From a checkpoint of a small self-supervised image encoder.
Model: 6.51M parameters, arch convnext_v2, norm layernorm, activation swiglu, num experts 16, patch size [2, 2], width 160.
Data: 97500 training examples, 2.4 epochs.
Rows from block 4 of a small self-supervised image encoder, named by matrix and row number. Rows with one number belong to one neuron. Each number is 128 + 24 x the weight over its row's rms, rounded and kept within 0 to 255. All counts start at 0. Numbers have three digits each. After the name is the row's rms in percent of the matrix's.
Before each neuron's rows are labels from the 100 images, of 14976, where the neuron reaches its largest size: "responds to" is what is common among them; "colour at peak" is the nearest of a few named colours to the mean colour under the peak. Only what is clearly more common there than usual is listed. The data: rendered solids tumbling over patterned floors.
# gate: MLP gate (model.blocks.4.mlp.gate.weight, 416x160), inputs 120-159
# fc1: MLP up (model.blocks.4.mlp.fc1.weight, 416x160), inputs 120-159
# fc2: MLP down (model.blocks.4.mlp.fc2.weight, 160x416, transposed), outputs 120-159

responds to: count: one
colour at peak: brown
gate.237 098:137112102112102145126126139144139132108135132143125124130146150109101075154107132125111097099123101147153094143136071130
fc1.237 101:074138128165161106115119120146091084145130107117152131108104112127197158128110095195134144124157125168092157080116154110
fc2.237 105:093153131083134131083088129104115125125097122122119107119142122144112119087130130143120119118120125162104178105129157119

responds to: light from behind the scene
colour at peak: brown
gate.44 103:124153171100141095149149133138139116097114162094130118134135125158039175095113116143137124116103098116128150147079146146
fc1.44 104:131124068149135147119115133131111138137109084158146174114122142118215121113136157114105154141155156153115121126155122145
fc2.44 088:077133171134107117140127131182055166141193097114125130134124157125125117169134141132192131114142136148164127113131159117

responds to: white object; its colour: white
colour at peak: white
gate.111 080:083128130110118164150160085093107123113142150171106121106107160131142157116132151085132141115143079144114072110125111169
fc1.111 082:118129149168121116135151094081120164139144102134131167127134148105193132125118121168128154090128137136126130123168124081
fc2.111 063:136130126097076114106115115121123131108108154130136125154123172139168115144111121114123135173140088109137136152160097154

responds to: count: one
colour at peak: brown
gate.103 051:096155152108079133108141115135101121118154156165121134113118105086097116166127145153123137106141105111114119160111119088
fc1.103 058:128080146095068143121119136142120125092124103147099132157165097129115114132140145117079118097111134160145164096122107090
fc2.103 049:140123140142122130105136109155174125152140141130120120132153138139112131151119146099122117131132138165113129157128151169

responds to: green object
colour at peak: black
gate.257 126:164080107143145117141117108123138133096120139064102133139115151122139088119119096176166128116108059129122101092147161189
fc1.257 107:088155105104126129090171167074122114127142135155146084126135113117127172164125180085143109139149172105122128135112130138
fc2.257 104:115125135128116111094117094139183127116111144137129110177135154133126124118157146179127099116105094123173116187163135104

responds to: green object; its colour: green
colour at peak: brown
gate.322 080:149112095124117096134124101114149120144099121163120124112127142142158063098077129095155139147105103111107100118130113111
fc1.322 068:088164146137170140101101153118109113153157103146125093167104119117115173141140130125124115102132150162184134129118101110
fc2.322 086:106128146160091108138171161102175149140115121140124113145108150159116099119158136114152104117108165132158161126171122174

responds to: pink object
colour at peak: pink
gate.102 154:096088141163113107121129130143131125162105169145134129122124134167192165141149088170130139113179126154125123140087148120
fc1.102 156:132185170126152119148127123114142126119141120134132081102127124135126112134115186049152133136131128124128142113136089124
fc2.102 153:110086130114113136127129121163109136106113103123121130133102157130123122142152137122140111127117108160091116115124154168

responds to: light from the right; yellow object
colour at peak: brown
gate.43 113:106140138139118079138101146098155130126124139157159122105116121158096147098149127119119162089190135120110134126101153135
fc1.43 118:161126101148136091104165126141110136112147108103102139108138148076087159126167122135124135159129121134111173158153161115
fc2.43 103:147129090176145134094116147098174123105132136142106110141138138089128120118139140126084133148092140134114105139113144147

responds to: white object; its colour: white
colour at peak: white
gate.405 230:115148124103163156083133129074135149107134126132141140124096147123133145123122159125155123114134127139084073138144115129
fc1.405 220:074163115127166160120143134094120151116149161148134134112116147117133167118123108135141138131111163139104087123170135105
fc2.405 222:123144101123138097152118128099149123134144102162134112133120129103155094133136092150132125136121099058125136154129117116

responds to: count: four
colour at peak: brown
gate.19 060:153109169137091135136100085122149103090135097126161112148124136160118103118115161159089157128139135087124130127156097130
fc1.19 054:121131134111100120138164157126129085137140136160163090118148101115142136157122096140130156116111127143158146137104128108
fc2.19 049:113127103135128165068107115152162124119129098136115119155123116163123134153092111140103111137115118111108135129145121131

responds to: count: four
colour at peak: pink
gate.8 061:182113113108151134134103161096113111115088112141101101136130126141104125132096100129160152119108098102087127116120085137
fc1.8 052:114141123129170088162114133116073064158065179161143115142141137094165111119113159171141141079117098143126148146106141133
fc2.8 062:157115138169146121159109116106154147150098129112130120079128138146111118142154110137172129138130095127109114154132094183

responds to: white object; its colour: white
colour at peak: brown
gate.343 046:112123184128140113143102100155144149118125085132119121095132158078192106133125160129104150139132133124127103090127140122
fc1.343 052:111157147124119132131119151153173142116134139114124131129176145167142180125117131112127142154120137097130124141116108163
fc2.343 051:123138134119121125102146117108106121124103143125125136106134158141120105185079159111147138129109145165096110136116155172

responds to: count: four
colour at peak: brown
gate.328 150:151122103104074131129163149120133099121135177102152136110153123141135135153125122131144113122076083131132132127086105146
fc1.328 155:118116104125142213098162102145124145131135123131098121134118110066123080102143179134150125144139134155166042115125085151
fc2.328 150:128152075152117108181140113144138088158150112094125110153134135114127148159120174114136150146118132088131114140132161118

responds to: white object; its colour: white
colour at peak: brown
gate.347 088:104118116143115141125157130209127091138134080135134124111119144127148148180113148147107103119112108115195109144092131122
fc1.347 089:089093116155125076127113156109109130130169155114118142120118100093144145161150162129116148130129125162076148141122119087
fc2.347 059:108123126141175132071126112120104178098096168143132136106119119116157125123132097141099174136132137150133093117103138132

responds to: light from behind the scene
colour at peak: brown
gate.11 152:148087177118158149115159126167145084147140119116128127165110121168121125141149196098139165095114119128151109122122150172
fc1.11 147:102135109129102129099102111091099147114104148164139155107141134100152130132108076154111065169140129137119133154127112094
fc2.11 171:112098136078105109131117138121114182109149173121177122120110104162152133105140121104100153132105127157101165121150132112

responds to: blue object; its colour: blue
colour at peak: pink
gate.294 059:106113110145153138117113126137150120122089135127152114119126153149145164108126091158131121145160177120110144112101159124
fc1.294 060:151146120109101123131120138144123107127143100159147127125140131108106107123111168104164171101128100142165135120176122149
fc2.294 063:109139164118139174134110169138086106123149154123144153110157104153136133134175105115139132121166138080123128148113133092

responds to: count: four; light from behind the scene
colour at peak: brown
gate.317 075:104095119155141149132158132100138165132102143145116121108139138151151146133167162102124133116106096118138137133107147102
fc1.317 082:149140131135148153124091113171136145107190079115168117125112105153103125138109142076117112140141202112124149124145104198
fc2.317 076:112147110147137103119154136128111131124128122167158143150109132140148100135153087150148103116165110095149121137118114127

responds to: light from behind the scene
colour at peak: brown
gate.78 086:150121133129148061158129090107134125120110135086121141135170142173120107168116117128125154101103112151156159169126137144
fc1.78 088:103129120142127157104109171143130130114132149143143119127126121101159130096119137132101145149176157121119104117120120149
fc2.78 075:109135116134097129135148159134125125144141121157132127145080166109129125159146137156152108133103124135201119151118123099

responds to: white object
colour at peak: brown
gate.387 045:135127132155104057146169129124115130126114133087134121119138122081118152101154128131121071153150086133136139088145175132
fc1.387 044:091155118183158153099125165117103118129168120105107144121129131101110126143158137116105135131130148133094134154170086094
fc2.387 036:132117112126127119060168109131145165116135131151148158125125186122143148140140116064135095112136145189131105153127146132

responds to: light from behind the scene
colour at peak: brown; black
gate.200 136:120128118179143136112119135165130134130128096160161141133135138136115127137126139121116172104104141120118134129149129174
fc1.200 140:134114129154163127105104110154136101146132073142130155162134139095114076118121125138164124151132110079123086106144164194
fc2.200 110:119114134109136107162121152168120139119116115143097119083111169119113120168122163091153150131101148154156096114085133141

responds to: white object; its colour: white
colour at peak: brown
gate.318 109:095120142126128125098110188102139101134165152151148118106119116174123139148147109125105095133165152138115139153115141129
fc1.318 128:107112152107124185162143167128109089118131131153129133135158118129128087150120135092197138108113152127131129160127093126
fc2.318 117:144111142109094116121108103131125128139133135087158154169120138157138079125130089123136109138179104079154145106175134133

responds to: yellow object; its colour: yellow
colour at peak: brown
gate.14 126:129095099117137132116116173103141150155090140116122106133126083091140091108119100138147138119106148138132122120123137122
fc1.14 106:105162159104113132090140119120119130139134145175114080110111139125172086122171088156156134130126111138146171108131162116
fc2.14 111:131150146070119114078160107134100129118114122145158114136123120183128102154134107104155119131108112167112152124149156188

responds to: pink object; white object; egg
colour at peak: pink
gate.207 056:125146165153148090155132142141086134086145101087133135148103121098144142120112145159133121109113114160155078125123137118
fc1.207 057:155145140107097095147127124115103107139074094149093116144107150096128139132135165164127119145100104140159134094138122116
fc2.207 045:139105124100106159162131130168129112142134126127165175145145162158099133134138084155102169119115127182105135145132140162

responds to: its colour: black
colour at peak: brown; black
gate.55 067:095151098128103134142139104082108117103098121106120129149130150171129100121095134051140135094139143110171110140105139169
fc1.55 070:095130098137168113094098157132129115131182127160126162122121138117150166119117086158142156127102115139158125159104117106
fc2.55 063:142100129148101111093135160158159145138171127142140084132154127152134115140093114097143121098120118147135145143143115125

responds to: black object
colour at peak: black
gate.85 076:136146129139079133131139100120144125126130158094097160096119150166134123110118138141145186123151050110114099119107138127
fc1.85 094:118109136126124163130147150198119136157093127120137145106116147072134132143155107142140109115140182114157107128131190101
fc2.85 077:111115146141100092072132073106144105118123155106108096131137149167101104186112168111144148137118122128125123121133123157

responds to: orange object; red object; its colour: orange
colour at peak: brown
gate.92 168:096182129134080119140123101141136149143122118068153107107103100120177111129154092106145126125141110137130137094120144123
fc1.92 181:091143126139062112129128113132156137149093118075123087103126126102168090127144096112154109121149115152155162107122136122
fc2.92 188:116133109144126172121157183115099139108143138149142138130135115181123116104104122114113121109092157150139153111110156143

responds to: light from behind the scene
colour at peak: brown
gate.7 106:191164122108141125158125138105161159137116118136144101121135116175095133128146123103104163160074098106091150100140099126
fc1.7 101:199143129100122144117144133098140168150133124129129100115131147157124132126159098095096162150097104112108159096147112119
fc2.7 088:125133109140147167122161159104101133128116157142096142128099124117128054107155114106147101130145156154166146091138158171

responds to: its colour: black
colour at peak: brown
gate.201 149:186117145133126165118134120056147167115165105109117099132119154181084129129110155084129131113125089129123139118121124155
fc1.201 150:064129131172171130117136186148117125139155136119127077112137130087146169168127116179113142124101129128140127133148150109
fc2.201 167:146082126136138139068124125143178111133107126151102119111164137113137100128130109165125102105145144119148150177137103133

responds to: black object; its colour: black
colour at peak: black
gate.365 154:176121096119140129133101141093138135122096104131134106176131146140094080066100103085143161128113117091161108122146124164
fc1.365 128:088136085132160140116105150154126131120204157115137151100116111089098171148117136123168127115149128132161098127122119081
fc2.365 116:120089124160126145159108153128172147145150114150140136164124079146130144122089130138133120095137125109147114135131088062

responds to: red object
colour at peak: brown
gate.51 105:169110127100112095139162106106139112127079133112096113103141130146158122133130090129094140137149077107110127152146166133
fc1.51 116:152100141101116168161112135109142125101166173123101149140133129123123154114098159118150112114146115115164125153131091120
fc2.51 104:193085119130127120085162136138127118137112125118140127099130117094121117171126116127158135131139120125113128125123147084

responds to: light from behind the camera; pink object; wedge
colour at peak: brown
gate.76 112:075131110138123096127107140137121138139095120157137143130151151157138120101145126118113132138131124137124121144127136104
fc1.76 130:119137093094111091155120109107126123115099143149124133129112137161125149149122132110149138071174136127153133155135101091
fc2.76 117:141142114156091163152122105153154082129119156123138123156126124154116128118147140140141137150171146081085145147136106140

responds to: red object; its colour: red
colour at peak: brown; black
gate.109 075:135152121170114094137101151104143151124123120112173086174121129123152104081115077106150158133105132140130120130149148130
fc1.109 066:133165112130151118140096078167119103155134120153160170107093135151081146111134109148138157134097130124117140085153130126
fc2.109 060:140114156131134152203127142105110163112132125082139152097105165104108151150151114120165146106113152159162128089097136130

responds to: light from behind the scene
colour at peak: brown
gate.384 105:092126133113125075135152128188098159139112144122135130133127112109075140092136146122105120088071097126094162116114123161
fc1.384 093:141142084144102179145108146128146139116114142144126121107107134109166162128153100128173127136165108121158127121131095116
fc2.384 085:078154177139097102125132125130109156120156124122127103143096136135152121140161173120158121122130153110186113107144132092

responds to: count: four
colour at peak: brown
gate.183 089:129104151113146136108158140057140128134131152101123148143161147122078120177141118137140129105136148109129087139153110104
fc1.183 096:128138075175122114113114104172120134125120125113168128127103158134154130116134129197091092144088129150137176118116134093
fc2.183 085:121120147153129121148125152119121134163154083147123131073163110101081125143143153119122148100096158204103120140140180137

responds to: count: four; white object; yellow object
colour at peak: brown
gate.180 088:105128118104148136133115132085180153133183129169111080101115144108164125101140107119175159131142147113150133159109109132
fc1.180 078:137084074117169152148142150156093133133085133102153157111133159125110096159156121109118153123096098130134077091139108128
fc2.180 093:102134078128175108084171137093149147133106140127126126135096124109115088132128112118119152147079163158147154165129130126

responds to: hexagonal prism
colour at peak: green
gate.21 083:143134118111106073135094110125104129114114098138132156130107106096152133130081105175147102159096143126128126116110135124
fc1.21 087:090103156129121147122175176142174135143116170165131153159150123112155116172121148100122120131153130144180162140116107128
fc2.21 095:165123104152090094051134099109162105152122126150125124106139137097118153128140142111128099117107115134148121159162149131

responds to: green object
colour at peak: brown
gate.227 061:152105165127111165131125123168168121123137084102130099103157101125101134133099122135139168091114120099151084131117150121
fc1.227 071:095161113151134119145115097085103125107120134127158135127129126161128126154130169166093102107104112148166136117144126142
fc2.227 063:150146125132132120153115137128096136149119129061134139095121117135180123131134096164153101100142116093150123126180126135